Weights of a small multi-label audio tagger.
Training: cautious_adamw at rate 0.0035, batches of 256.
Rows from block 3 of a small multi-label audio tagger, named by matrix and row number. Rows with one number belong to one channel. Each number is 128 + 24 x the weight over its row's rms, rounded and kept within 0 to 255. All counts start at 0. Numbers have three digits each.
After each channel's rows are labels from the 100 clips, of 14848, where the channel reaches its highest value: "responds to" is what is common among them. Only what is clearly more common there than usual is listed. The data: struck, bounced, scraped and rolled objects made by modal synthesis.
# convs0: first width-11 conv, stride 2 (model.blocks.3.convs.0.weight, 96x96x11, each kernel summed), inputs 0-95
# convs1: second width-11 conv (model.blocks.3.convs.1.weight, 96x96x11, transposed, each kernel summed), outputs 0-95

convs0.63:143141099155122095094127130080078126142121158125123136090158104135142157109138136138131145081117127100145131150123131122106100125135129142119148149125147066133143147126166122098089136101146119147102084141161127074167062108146113130128122124148185151150147136109150126098138101111102150155
convs1.63:120121142102129133128127112136113084107096121068070148169145103137153131129123132156116144127165088126133120136129138168120123151110135097120136086093097151097133123109121104115120149113131105149109157043089109095113121149123101152131132119129087116118127149106103168155080133117131101153
responds to: medium; striker: soft; steel-like damping

convs0.21:114134139085134115112128148103138113140162144151143159156120133077132119148116150083060120096100128135166105120106114110144101129115121114126161142120097128112107114112140149128117115195135104098097138080111086124137096132159102147154149096132124122109182147143147099086146147125098113149
convs1.21:114089186134110124112093103110167141143119129109154146125122109124108159118097122079121141146098140135115148134194120165092148139111168137123139122144147111164142150096123168128121105163124145154177150099108103163091088116114107120121138098136114134101084143100113111139081123143144139115
responds to: striker: hard; clipping; mains hum; text has "clipped"

convs0.71:147112094143132118131124163119148145130092120163134178135127102136115136132128083109078102115149115119180135122110136131128137116106088122141132095140132159143143146104137142122116151117134164118180154139127159135126053116135176151101193097123112103144199108129115122117143141131120122142
convs1.71:100141127115133135114194129170118158129093122146126118144141129073119134131122108144110154141100103129161141131124103119059106113118111131152165125121115133141091106155156093099144141136141111118108124123130144165103103075114126105118137151132147144131084087137111159129132121073140197140
responds to: repeated hits

convs0.46:128091146147113131015161132080125110122188102130130061132120136106116128120092148119146136192129126131132121122132152125130115141120129117136155146134103129152105148126106128148113123174115110104141105136098124149180077134123134149105130129123124149136120138107117133118116117145091131132
convs1.46:153096106171141141111112108106133126122166142159118157094101111111148154177085148130146138173066149145122091135118125153141160135115107104117154149131129095137121177105109156091121123115146108105129178138090110182090091125121144133127132125151080126119134118120126107118114124102138157105
responds to: hard striker; clipping; text has "clipped"; scraping

convs0.73:122106119135122148129135115120128095131103102125094115135162150097131127116147086105124079071137121120115154127118152153112100134170153117106116084102122124116128131128152105134087129117104133121144161087076097053104046138096117143110114127147118096136106128114111131101106128128116147118
convs1.73:114125177155113103129142138106138127136140145117163127153130169084153164091131118126137139111143123133093133102130118090107136145168113157157162162167158144156104138106141103143120129156088157147126103112151161109113122105203164138159121114141148121114144105103155127130093143112140080165
responds to: clamped rod

convs0.12:128097140134119151129127126130151150139097111111115150089141129133115134116118094138073086108113134147158131121119121116157146118139123126078141122123131109120138163115118143126100154126139109129171126122077128117115000113147119118121141161142128126131192144135107096111133145106114141154
convs1.12:096121099127141118088202111141130161119126132144100126127121122068150136117132106089131146117104111137155142132120134102092117124095131127156135143118100143127116095149123121095160156131124098113144128142147140172101117114121143084137118194132113157157111080134113116101141127076120193127
responds to: bouncing

convs0.27:119135127136139125052151128141119092137147137120135020116120130122152146150151108098141134168123144121105121099163125145149118121155156142081102108132096144157106135110140155143090131166119147116139110134091125120141056131121149151123139153132133133114129118122132124139144099154129096158
convs1.27:135068081138101153139132135108126143162113107119093126105086121115153119183092148136135129161083120121141130110147124124135129138097118137136131133157094050144170112095130144147134170125156142134140179148132168153100077131148161103131150136131138139113141124134148142097127097101125112123
responds to: striker: soft; clipping; text has "clipped"

convs0.65:161108148117116126141133144101126131129138118131114119127141089110131129058147133129165134124148124143135162070127133095132131110155130107105145111092138112122120129130146126120122101124075049139152129128129106045101127105139127128129148089079110133133100099194127134148127096128120129120
convs1.65:160094124131110112119126127155143124139182092131196136133129107074190092125160112163117142133102152139132120122114110144115103155128147093136111107151120092112129139161129126115135116144086136146172119136165181102103115133144137153131119121103104104137139123137162149141102131142059110146
responds to: medium; closed tube

convs0.68:187117156129129142087150167169132105101150091124121086155137117157110137157140132078123141145108129103129104121122131127123130118136122083128145081136127164134093128105131093150119142117092091111133165111108200104097080121104100159104130088129111138137136135115137120098103103132112111142
convs1.68:123079090151112132140084098144115128139113121146099132149118124119154127102133153125085128121083148128153159154100132119111126143142105148142156183150103090114117122144145154161159125096137164146155099098092123188146080095153129137126113098135144124090117136102128128113112152150081148159
responds to: size: small; clipping; text has "clipped"; mains hum

convs0.1:100110109157158067126124135136127143144091122127199154121135115138135130168112108116163105112131102111141132125123170148122124067127098119098153170139104121125147151133127166122102149163121108094146181132174123130093098121141123107161123168130127153120128117148182136148096121128118124148
convs1.1:123106131135164129128129107127116126153110098095075156137136136135109096126121120088098144159131151125147141137114172166094090116123143129122121109158143111103110117125128097126117109028135095182063126104133093128146128097118145135111126111129131150127158136118094108164109135109147135155
responds to: hard striker; clipping; text has "clipped"

convs0.5:201133162123117143119141161100136142098117119137126139112116122149103120127159081126102123135124141107148138123143140144128105149121155164160140094131112129190156148126143119122089167101145154128181155119117130165100051145137127156131124156145139155128108119135119075117147126139087137160
convs1.5:130043130154127143147158125098154104100094112109133145104112145149109117123110127132095109147144150129138161118127133157084117115146106125112095127098127159132134189116153135111129072132084131125144120093108098153148129072109121132106139147127090116114121167123145082119109126176101137134
responds to: hard striker; repeated hits

convs0.28:126149150123126137162135120138128154134107122128110127122129137155129124122167114107091121090147121121141104154110115156161143147129151125119137127105130101147131121127097139133062138082143093120177125144077097136108038158120145160127126164138123090139169129118128172122197117118115126142
convs1.28:080103113124132120161143153115109117137139107157115134162146157114122107115129140127160148145088045124147117135104108085112135132090123108163118144133151168126156132154128105105134139131119188130133133114152183173133121115116146123148124126140131138130112061107153135099138108070150125112
responds to: bouncing; clipping; text has "clipped"

convs0.24:132143123104126149125113140094108103110162097134127113132096120098151155122139142124145089118116169124115117138113121106158114183117176054088105093156097118145131123103163189109102096113149151163110140120127152128071113136160123139113167140129122119110138135151148115122165136144132126090
convs1.24:116118158152120146144117188121115084127139130125131175104131140170135099143114139151111127098149129127126143172160085161142122089138133128164098132144137140160175136130114157150127102140188107128141152160117135120106127142071139118114130134152105146115159154082188123154126097155127118106
responds to: repeated hits; clamped rod

convs0.90:145124150125120127068132144125137115128134115112114099090106124124114123125155085135096123099171139102156151144107126136089142136160138150114174142136116128157140120121096147129053110105128112097117098126101124099125038138126103137113123130121142128128152139148151120064122151164103157123
convs1.90:098113111144141113118174133138131108133110139167119120160126154068132122116158145120120157108084075126141118154097111099095110105102139144148160125119131114119128098136111083097138150142154129122132144130128160167125129115137161082169106125126149156134098082150122118124138113060142187134
responds to: bouncing

convs0.51:160127147120145189159115130092114110132054080134131129122157117139128156130132085138143100110119145121087129107145134115120105157158122136111140038145119111171118123130162122101131132110142128134121116113136137128085107116117127123142154130142133090132100141138123091130121112202124158131
convs1.51:142126119166092134169127088145142140127073115133122135128126131157099119153163150086113153116142163104139166137148114119107125084156138143170115126100152150107141168142111121152166074108127135130131132153150134164125124094105102161128138172153134105121132129097132089088128102141080126082
responds to: clamped rod

convs0.9:174097143095063115136172110113128126103125127113128128114061143151084125062179146123131136164121121159098131107120135117129122114140163130090132126111129134128105121126120106096108103114147129094112128131127125126128104120097110145072129134060110119147111127154162138142117147128105089122
convs1.9:126141160090086162148124125127116162118122081127178126173172111192109140123079125130113092113126148126139139170176126153129155153143158098147118098148143117126118170102134160131125147159089112108145122149138113073117096120129145152129138141106123107118129150144154141128094138156105149121
responds to: mains hum; clipping; text has "clipped"; shape: string

convs0.70:127080182120104174081148132099130128150103143143143101123134116121135139124143139124137119084144138110161165145110127094156101098120099138105136119112088133157153135107143120118110141118144141086146157126070098112093050125159138120136122137162132100159144137118118156090149128155101145140
convs1.70:141149101131111116125120131141123087085117134154107107089098148102097093140110108082132131139133119119153120132112088124122106119163157111148150121122075118098145134099130079134129122092077103133101134122158151086162114111152125154120122104193136119109132130144101094100126092138108115070
responds to: steel-like damping; repeated hits

convs0.79:109103120122119089146139118153144161098148164111123171103093142131134105139137137133090113123152125155186131126135101111140122117086153116124141126124147098171107140097118183116158113139137162088129139120139152158133190123148116160098154077129131107155182128131120165116166128115145127160
convs1.79:089111120125137163123099153136160144138127125132112131120118117086123122078119137115141111180099122152087133119155129061093125141128100142159159115186139108137133105154170122160111107130130111123113110135132157135118074116153144103123082086172130142131117093084113167132135140097123122112
responds to: steel-like damping; clipping; text has "clipped"; action: repeated hits

convs0.60:132125123121123155117101120134114094132167139123113118151113092153096142150159105095107077146127118104130109093080072114113132143121154126138120113144049112127106138125146139123072091107105139121115172081115137108085116162139135127135141076116139119082112129150135106103132101124122133150
convs1.60:107139148140144110119135120115123132146173111094133142114065106121129150161132120149103141128124107141153124114054137188092130125106136116128128161132104134156162122095128078121168142152141117155140122105121163129106151140138116151106121154156054120175089094121138113122114094134137122141
responds to: white noise; striker: soft

convs0.37:156104132104127122140138133163099129114115099119100146130133126148088132164134133114132144144145132113068068148128101140127146131093081115156161130121122138110070125078069169146105131122090154148127135120129109158125155136112131144128149107079105126099119071134107128136128174107117108117
convs1.37:139137106126079188156125116135099139112158108140121149125157141121134119153120134135141160130130091050135135111104137117111090145100127139088142106131096133067127113141137131123128123088076173126127138112140158118126139129099133162112115131136087154119153137118136131108202172132129128101
responds to: string; small

convs0.91:161134113111112115140147137139057120106104136154123115128142105113123109122079103114114116104093135115138124121113142161138117116116119059101097058119089108175128132127121128137108129109117111114121122102061102089108099115149127149127118134121171140153110118132114064104111129126145124150
convs1.91:172114126141099141148149141121165121118115126120121131079126182083121149106164144130144136129118163127132125157118138130153144120143177136159085160099147158115167098136111138151108101132108099140167151132168162112188115126129134175094123126171111109157108159164145141132144145131160107121
responds to: striker: hard; plastic-like damping; clipping; text has "clipped"

convs0.77:161105121099110097165155125163154136155128118131124187134143135127128159110121137109117107191116130176123139156149109146116174115155121129141145111162182137192134121088104125112164147131124148154172099139119157129118127127155143120133115137140123101173155090109087138128133134143150148097
convs1.77:111114088126158123128146109168127137106094118120090120092119127113149140110083120159155162152096124130156084143084125076143132114109111158128134106149116149127130136118140106118130125092115054135122118132146118124083100103137168154168064119153139148138151078113141115147119124097129147130
responds to: steel-like damping; action: repeated hits; clipping; text has "clipped"

convs0.4:136102145112116136052131119101087101094195106151144120134153141137126151115091145149177117157137140168137126120168136113139090146146109141158112144129132100138117167134129145139105143151129131158133121126096144133148069119147139154113146129123127148140173115153094102158173121126108117171
convs1.4:136109114135136134087099133102092093105124092153115124093112121094109114151105130119107126149105140096160134098124098131129102110176121099128142058109089147123154136070113129120102131077142122111116134091113102138161139117104126151128134127156085100110100153121072097108111121125100120150
responds to: repeated hits; clipping; text has "clipped"

convs0.69:134163103124134141077143100087128169150144126130118086134149137124107125125139112141114154107127148116124125138133162092111132122152106127152154127110161153189131128150159086124043111148132145137142089141104118134102078129175137103137160146133116125142109139120127079119157141124085143097
convs1.69:131069113102130077115123138163120137107125124125113151119114077103147117081143138113160104137101167125158124132112130139165114137127118117139122155124156136107177119099172132138152139144135142094117149117107152123109097109083101132163111144152111132134119102076155112101117144096060137089
responds to: steel-like damping; repeated hits

convs0.44:110144131126141119170090124171144146127144146144164153130167130128102135113178119144141140128137132166185137108157099135140151102139129124160121150069152101107121130122119126094180124133124135141100144098135160102121194141165097097123125142104102099134160106079129115117161116138143124099
convs1.44:064128105155125133121092127129117139137085083120090143122127110072166143129082128131157151172104110135136123110150158069108109121142104134137118140159120135120124144147142084164072100104126116103107115132135130109090096111141133140128078117130085133107136096109121136115142167102114130124
responds to: clipping; text has "clipped"; steel-like damping; text has "noise"

convs0.50:128126114091099154137124158127111140173133082121118134150094109113085093117112131120088144159095116142117125135092168141131136156134126063131124125114146141126133086068124089143133131129107115089130129145163146099124132128119143154105100105077153127123121150045134133131128115160114123116
convs1.50:133112162131088173127113163135138084162137160134124129124131159132110126137141160111151139128123098118149119120123128126126123199087091096119127181151153106153130130121120130116123106101180125171133147147119120124142118147083109110094113133104090166100102120135165132073116069125134131146
responds to: small; clamped rod

convs0.34:157102133104139104138167085124130137129128104145153145117086117119120126113103110134141121123116104122115127127120166143101086118131156195148122099135086106126144124141155161131088147110107119127131117161143136121089034127113152180151152126112122131100140123174163118109107169118111119134
convs1.34:117090113144131155110150134133099112146075113120126116134130184122117082097111141144128163099120082151097144148142098151129092073108119092108139163120131170112114162134162154074134131124124116104113132147097134123110087088089138126121093103164144134102135143118124120162134121124083133142
responds to: mains hum; clipping; text has "clipped"

convs0.54:124098159134112134119128158130108133094117127096137119133134051125076114130121141110164135144124102142144143089109141148140134164102142115116130128120101129124127103087120081143116148163127161072157109104128125087129134130106102135144118111084125139127110080137136160139091049119121139098
convs1.54:121128107080066105134139156121131211123107150140143166125150145144112177143129159137107182134118086114109127105147144136137147128085103105115147139147153124147128082109135174132111110159139115145164139156138124150088141114108145071117129123145156130136089133120128121135111129101106126136
responds to: large; reverberation; text has "room"; text has "reverberant"

convs0.39:148120130080116079149139105135130134131118124084101125130128174149113127135139125131116147137150110091132149099179120155113131088137089103148126143124130137126127128075104061147110130119135036123103136108128147160129111088092168126111127145110098129129115124141138135186131129139133108133
convs1.39:132106159169094169111129122112083104129105102125142095124175131146129037138111133121130108107114153090162128112107129157106135127133144115133140105143140130082111133087126150104137136174081129136133129114105108131134134135070105140138136135164122139141136142136130117170151088125095134081
responds to: square plate

convs0.75:099120123136133116126144104103126171103134122155106100187145128137138171103125131117156086135130141180136147112135112110146146135112138142076149143150086127087134174127146123128127174153115117110136204127158156162119136125158178126124145153143136188100143127137140152145147141129096128126
convs1.75:156103140119104117142135077132102117086106126136161142138132095105119153127155096093070107144115082133098082139064120086136146137134107112121161123120141128123148109092165138089131120133129176133144128075141080130131149129124119134118134130126118111113114143122055114142141146105113117147
responds to: hard striker; size: small; thin (high-pass)

convs0.22:099092169110121113134133143168144165074146144145117149136089123110134119113123123117114124152136159118049047111162117129159110162122124123117163160102152109119121111114085123141118141143120144145116137128153132160128127174129174137094134154103136131105143124085134141154113131102130102129
convs1.22:133154151132159101148119123151108132103137088101140122125075142129078121127127130113156121140129137134121129120134083141128134136132172164129112107123068141146116117141144091090129144109134129133122111116174092129147156134121124160133125135128137178108110115154136066105115203142145129198
responds to: closed tube; ring

convs0.66:100129150129124146128109120132091184121111125140142098111122131120123151120073119121087071123116126108140098110121118125127137134085103141128123124120095120133141170134120106130106095101123134135108008130116161114084126065151126134142124151122106129125133127138092121120129126134138146160
convs1.66:120126110129137160119138100095150096138095139112114121112158137140122140125062108115110114136121138180149133101205107122151139129167160107120117130102116138122158114132080127140135118128136102111154164208148155129121136149146123116145128142125105171131120110150188132116133150171125119101
responds to: wood-like damping

convs0.93:129092107098131124135126126162107128150133070081130117116107135123084119103142129121123134144129117166127107091089150129127122060144150091163088132114130091117124148058157133124129119110154102108133138151116137130125143103156138125131115067098061142145131148119114130127130106125125174118
convs1.93:123123151101129118197119121136059124082109091107121117152081090122135136137144110118123125143142114153113102078093141129129070144121160136128124131127085118171123136150103114139134146123109133129113149090123146134134142138171043151137130133088089134115129134132132155142109141139124130145
responds to: large; closed tube

convs0.41:142130119108134101120123142141135078148106065157127163121180108096132118126142135120154223167148140123101163131115154117119138166142139104109141119133112118125079121134093136131145161127103127111176095128108090169132131138138100126115128070109147091140125120135127143130130126122139106121
convs1.41:086123068127091153147142116125096142114116111141113152124119092135143117109144145117149116126131122134164136122132032102136061131145100089119161127112125135093126143157128108132134109124136088111143155140138133129129136145091143116147124102155112110140133044120171124103131125111121131117
responds to: hard striker; medium; material: steel

convs0.25:110098063138121101119139125135141137108130121173131125128083164143089142093100103164114098111151084120158127092129142111141132109126144140107092107091109124144114079160106125141120101121104112146101154131131132155149133142141159164119113168140126145122139062103128135182099137091125135100
convs1.25:134111136137126137149117124171135135124083122106071157119138147087109118138096091161076102128109095073166138160123154125125083105120126134117102129130097131113136114114137093069121104129134136129082123108118083109142144134132093148097128137115104131087147125140101148191153132144111114129
responds to: clipping; text has "clipped"

convs0.48:089117103134129137044099136101131113107131115115132123113083115095099105163151137101135070118131135091128131124156098051103127127118141163135143113167138139116129119115188131115157136112124135144104112111142114125128152161154123102143065090112142121140143145138111141116126147130100132135
convs1.48:140126182125129125112094114123127132124155139120150096128128131053138175125183128140128113131109128134117103116141142090056127118152113200144126147168139110164119098112137118153138122129118119143150146152125165141101113119132161096144132121143145169101108102109111113107127133099138099080
responds to: bouncing; rubber-like damping; thin (high-pass)

convs0.26:125104138129136108135139084151117097118091112124148110141155091143131136159157151112140136152136187117127148157125100173128117127134135123064104115112105158118105076114128121155119156137129094089134125098077073098127078118126157125157115132120130110138131163141145109112092112107127085098
convs1.26:066101094135126145164118128132171135144090119152132171121131154115115137110124182138148156116108110115177140133116122170121103121101162091130157141135148105159122126149121099139120079120160164157113122102137104105111098124152138144098100087125134170128131122142179149140143132116172149149
responds to: striker: soft; large; membrane

convs0.35:114133108118072127129150134146111163125130144157107129143074132158088107115063115118114117141104103139125100098080062130138110110121139124151096156111125120127131141068091195138121121118134124062107139117147136160124115159127147158128129143155105129127103104120116116100130137127130120108
convs1.35:131119122110078103134128127133119143134138180153126130140112119152098155133105138137117124109096121132143132105146107093131068151131131182114125098095132113101127106195112109176118115182120142132097109145095154152139143173128180125133104130112121183122160116115144085149132117108100124146
responds to: square plate

convs0.29:112121157115124123146088140129109163109113138120125081121102126135098162120093121123129091120134127106121102105130127138130147111097129129146092160128102129125140215108127116132116111078135138124122000130145140131112119095105111137127131110094124144125128120132133141118128128116118151120
convs1.29:064143122114123122124122126090117111127143142140133132070139124136103131132068144116135120132123123160140156075209126143140123148122148139108124137100135122099135115111071132155149096112105102125147173211139150137113154143120124145134108089113120136137099091130153118124124129138133130149
responds to: mains hum

convs0.10:141173125108149154094139129118131150121077084141130099122123130104108128129111078106072083102121154105157096104121131114145120125129152111084124087121129125150153127048138135130082094114126106115133107135118129131112066117139148124123150120145136113145120154137099089117106159109118144158
convs1.10:118097132116104140149131124123122122164130145132122101145139149130120091100117136132123107139147105127101131110133110098099117118188102148150119155174114132167127071137145124127142143096075166057105125110177144138101142145095118117136142102133089159096130136096156114100126141144134062124
responds to: striker: soft; large; bouncing

convs0.76:126093127137083114131150130154145126147122088075102143115148152119128111142126143112124118162158138089138168148164115145105128074117095117133144126120134130126099131102119147128126129124089094088134122117116148147115133149078132131145133008105133126125114150153110134141123098153119108127
convs1.76:111101163111092128071118124133106094086136054131142086130101101117144085129143111115121158139126127145103102131121107136144113172138161127124112120123131118125136127161118121117141144178129127142091116083117132127128134157095077146133141132150135162129160121119152138197111075139121129154
responds to: closed tube

convs0.57:127165127165122125118112117128129097060126138068118129136117137097120130149136142126140117138100070129139094162099066131130148113129109131166128128133087142127124121156126093145139120085120086153143136113118142122123151067105165141102134125120166124108121186171118133110108132171131124133
convs1.57:130103160124144057048127146125123136155129132129087064121115136149058149113120110128125120136104126121135121125164122110149106050125095179128132129115140132163132127135140125127116132126151137153128125135091136128131136109111130072139135124123126116143135108157106131127076107143137135104
responds to: square plate

convs0.45:129148154170138134139140104135131139115133147128136146139156132122114142100134131126128120095088161122085126127092033119103119121118166148121120116081124112128130140105144122131134143146130121089113129074122144081131127119051105132171136142125163122122128120056126152124103125160133129116
convs1.45:122118126155075135129139130133117138109132128077147157134110124115145023137122153128136161131110144129109120135149102132114103141138149139122119088134093102116124135102131097144146122148078125130100166122128122090133116141125068143131146132120118124118148125124084136171186072135112120100
responds to: closed tube; steel-like damping

convs0.84:143128139154112152000143136098112129112152120111120058136130118112126150119142127105137131137116127122098117112133143100148148128112120126124130141126144133135149135134129138141134134173113119113124080148119087153171062154146116129131119138134114149161123129101137112125115121130077131149
convs1.84:164100142117127152149097119147101140108122151138097116137106134110143122157147155141099142106100118136115112156136148151105136142103066136147155138118124113117137157141121134137146167090126133114104199193078135136094094086105105136118170131144083118100114099093125142119106121123099120098
responds to: steel-like damping; clipping; text has "clipped"

convs0.30:098142126144132112116106146127138127101164135124136098134075126133123119145139147107132127123096126104076123101120126072112106147100132126136102166118117163087111094115100133136130142154142130110077123082102103150204155156127105103135066130087120162116142081103124149130120131127147141131
convs1.30:131122145158117134121102101150111127094102109150128124117102151066157151129166128107096149112089149112131146127148169132047143118098105170122138125140115136114108128135120141137105098134119090134137155158119150140075083070160124141100118144150135152103099134114117087133142143111119127095
responds to: clipping; text has "clipped"

convs0.8:137123115085144137171138158134153177145085123131151150110139142176133140156147099120116132135111110086170078080164096169109097126102121132180135082138144130101149152147163135150098156119127125129146157142119139150101077174146109129112147138121163118141121140128119149141102124114117129143
convs1.8:116103146139138144145144099089118105125119118085110132073119142133150132128130113092132137151080167087140160120089130133111129118064116104075089112158139189138123148152125127117170114132113119136125132110132132193108094081116107137126104150139115131115111167082141128128135123120113144112
responds to: clipping; text has "clipped"; scraping

convs0.18:136092073070134095156122132120141140087117100141128145158125118102103139081178135152172136164112098135134130107125126120159127067146122063092129100092137108126099140078134142157120142118153120103128123128114130113127134097097119135094160128133122151135124104152148159137125128124131083123
convs1.18:109143154125103161106107114169116163076116124120124145154117137114126143129144114119100178136150097112145141112145147083126136112135100151136122110181141131120126114114092167128090097167077129102175152120134126144115109103070129140113145125120074123158114147099146148108091118166139163123
responds to: mains hum; clipping; text has "clipped"

convs0.80:163164138093125121127094124141155124119097125142148053123138135172123141119154115150123106125157143129159132102144133132086120125133139134135127107069087107056140170130171148103116095128133159116091074135134160133141099140144145105161116109105129140107155128115094109135135156126134144150
convs1.80:102099106120096104130127119071113146110142134086102124075131108099104070119108129131137079101137100153156131147125142118086117108100125119160136147111121108156100099141096109131146141091108160111142164139154161128165108147150122112130128133073122115129100187152142163101126136148115118126
responds to: steel-like damping

convs0.32:134125131140108078159111135141122142132092098140098143128104136127127137135128131131152124140112054122095094128127128155131156129156125118132068111114132112081127125108130123116117127057125111092126143096118166104106140084070138126150137131078131135125086133184123135133118085127164109130
convs1.32:110122161124130141114130162133129137123159117134169152146140115134130119138145125099132190128122125136119146139154132117118158127090137139145123137160151131112085102139169162223100124149164125121192133146114144163138130141119125123178095161139073151127100135104129154167107143121113132137
responds to: pink noise; clipping; text has "clipped"; white noise

convs0.82:152134149103145145122159121136071117145110123155085155161106123142129122111120122130084138123118109115190120164151159173115117167118108136121111095103147081132112155106114150148104090150131166126119160091106106136122073105133137146136145098149130077131159132096120156130104134121097125165
convs1.82:110127147128118105093145117121144145141119126141146129120110117107139121100106122083114138168108141148102159118156119136054119127148131112109188137154149114163099122105142085128092144149088163169121088096092161160128052119138127132125101098164138116084129136108133122127134134126134105134
responds to: striker: hard; large; rubber-like damping

convs0.42:108136142111103128140075188130093130123134136132076137105134131125105124162111126128094143172121126132112137150125152128156132131130132110144141141114137138118138141135083151214152122102153107132146125146146129154123108126131137128097030091144128124117166130177129101142130128130139128088
convs1.42:127182138100127123087125038090141106114118148148128140144146148146136122129063140095180160140119134137083136073132089162118153149072139111122120142141141128151142147085100147127130108128121131136138099123111121105138112101122091091098137114141129118122144125126126123129133110130136138089
responds to: small; striker: hard; mains hum

convs0.6:106115155131156075159112160100155116128126155134152138156099155162131113179123123122133126124139098120151144095077098129125108091127171139122117151152088170123115111134107130140121104096170143105125135122165129076120137071132127119147142097142137121143122154152177139102111171130159161132
convs1.6:128081075143114146171106115133119129139132137148109130130121150157108099111058161125128141116101140103162164095148104137093078125087133109134123131147115122113168145136169093092128113111149126173111155113143106152178107115142104099113117114152124116164105121126109154151087154127123147139
responds to: small; bouncing; clipping; text has "clipped"

convs0.92:127122114134139065126149126138144134119131063083061123121149138108157115141145109120134132133133086129131130142175129149122115091161100134145175156087123085120131130062140131125124143128138077123122123103111142151132122156128139137097178086106143138146127142167091134132127110160125128137
convs1.92:119095158158121134127132136132101111107122106124163075155094139129133074164124079115135113131145127150090158112135069142153121118121147088136127137115147113076153127167132133136117134171111134145096133140128134128106125121198127144127132120156156138130155145155110088158148072134123122090
responds to: closed tube; medium

convs0.72:128123158097154072127147084125127158063127126127155095121098132111140111066140135122119125090123105136152122097128162149131131096143123128094099138099127123119169101126098067132117116127132084128138134122145137119135138091067123131088180120109114129148124142103161149148123144113120162131
convs1.72:140141089164142161145134152127115137132120187130124132141149132126091069143109134122146092118112137126153136128120148122127146153116164069113122122131100135086139123118123061088121136079074115173059130116158125108128132144146145173142099129126117107089127119146121141129123121133125159122
responds to: string; clamped rod

convs0.20:175144143109148138135148145128122139137092144117085118113121130162164109150123146127169114156097155164143115161133157147138087136143115136100110143147136137169114109145128149121082151131150159137117157133128188099153069127131107128099113145123162186150127144098110091119094104162131129166
convs1.20:116046117113136153159092140104156098095137123130075139078104104131127102149119114164108137142134128093134124088117131158117135133093125100165106108129122144123180136112142137135086121108108145148106136072104108140130124100090097105113119113125110119116112179128106142114103105129123093153
responds to: bouncing

convs0.38:133083130145096134111135155133134148077118142130118124133141128138148064162094120126136044092141122137135128095103058109113112090108123140155127111114163119127141138111089160172155127116129124128129127150153135143108126113088144119138164113099129116128138113107094137092116169105159132140
convs1.38:161106117143059113111137090116157134147152136107122129132137172158145135099087145125142159113128188130126095119137109103129139140152126115076126122114105129107140106151105103113134173156131099062124115131122117102108152149123110094132123132115137123147139123053118132137167114133075130123
responds to: membrane; steel-like damping; shape: square plate

convs0.58:146105139109161152192117120154092135165111156127151164110131131133135134164157116125164117130147174126130130129125146146125128147136128166110149098139128152144158187123165141127091149115150158158117146152132192154129133172152116112106137119124147125153130136137159089098099110137169155175
convs1.58:105083144123117143156126115075137117131139125123113119140131092146114091138113143139106101156081137108081153128117118159063117142121129129147127118181123129140152140121172114148107110111125134142119158098134114185102066090107108141101133126174118140110121169080135123107111107146113101118
responds to: bouncing; clipping; text has "clipped"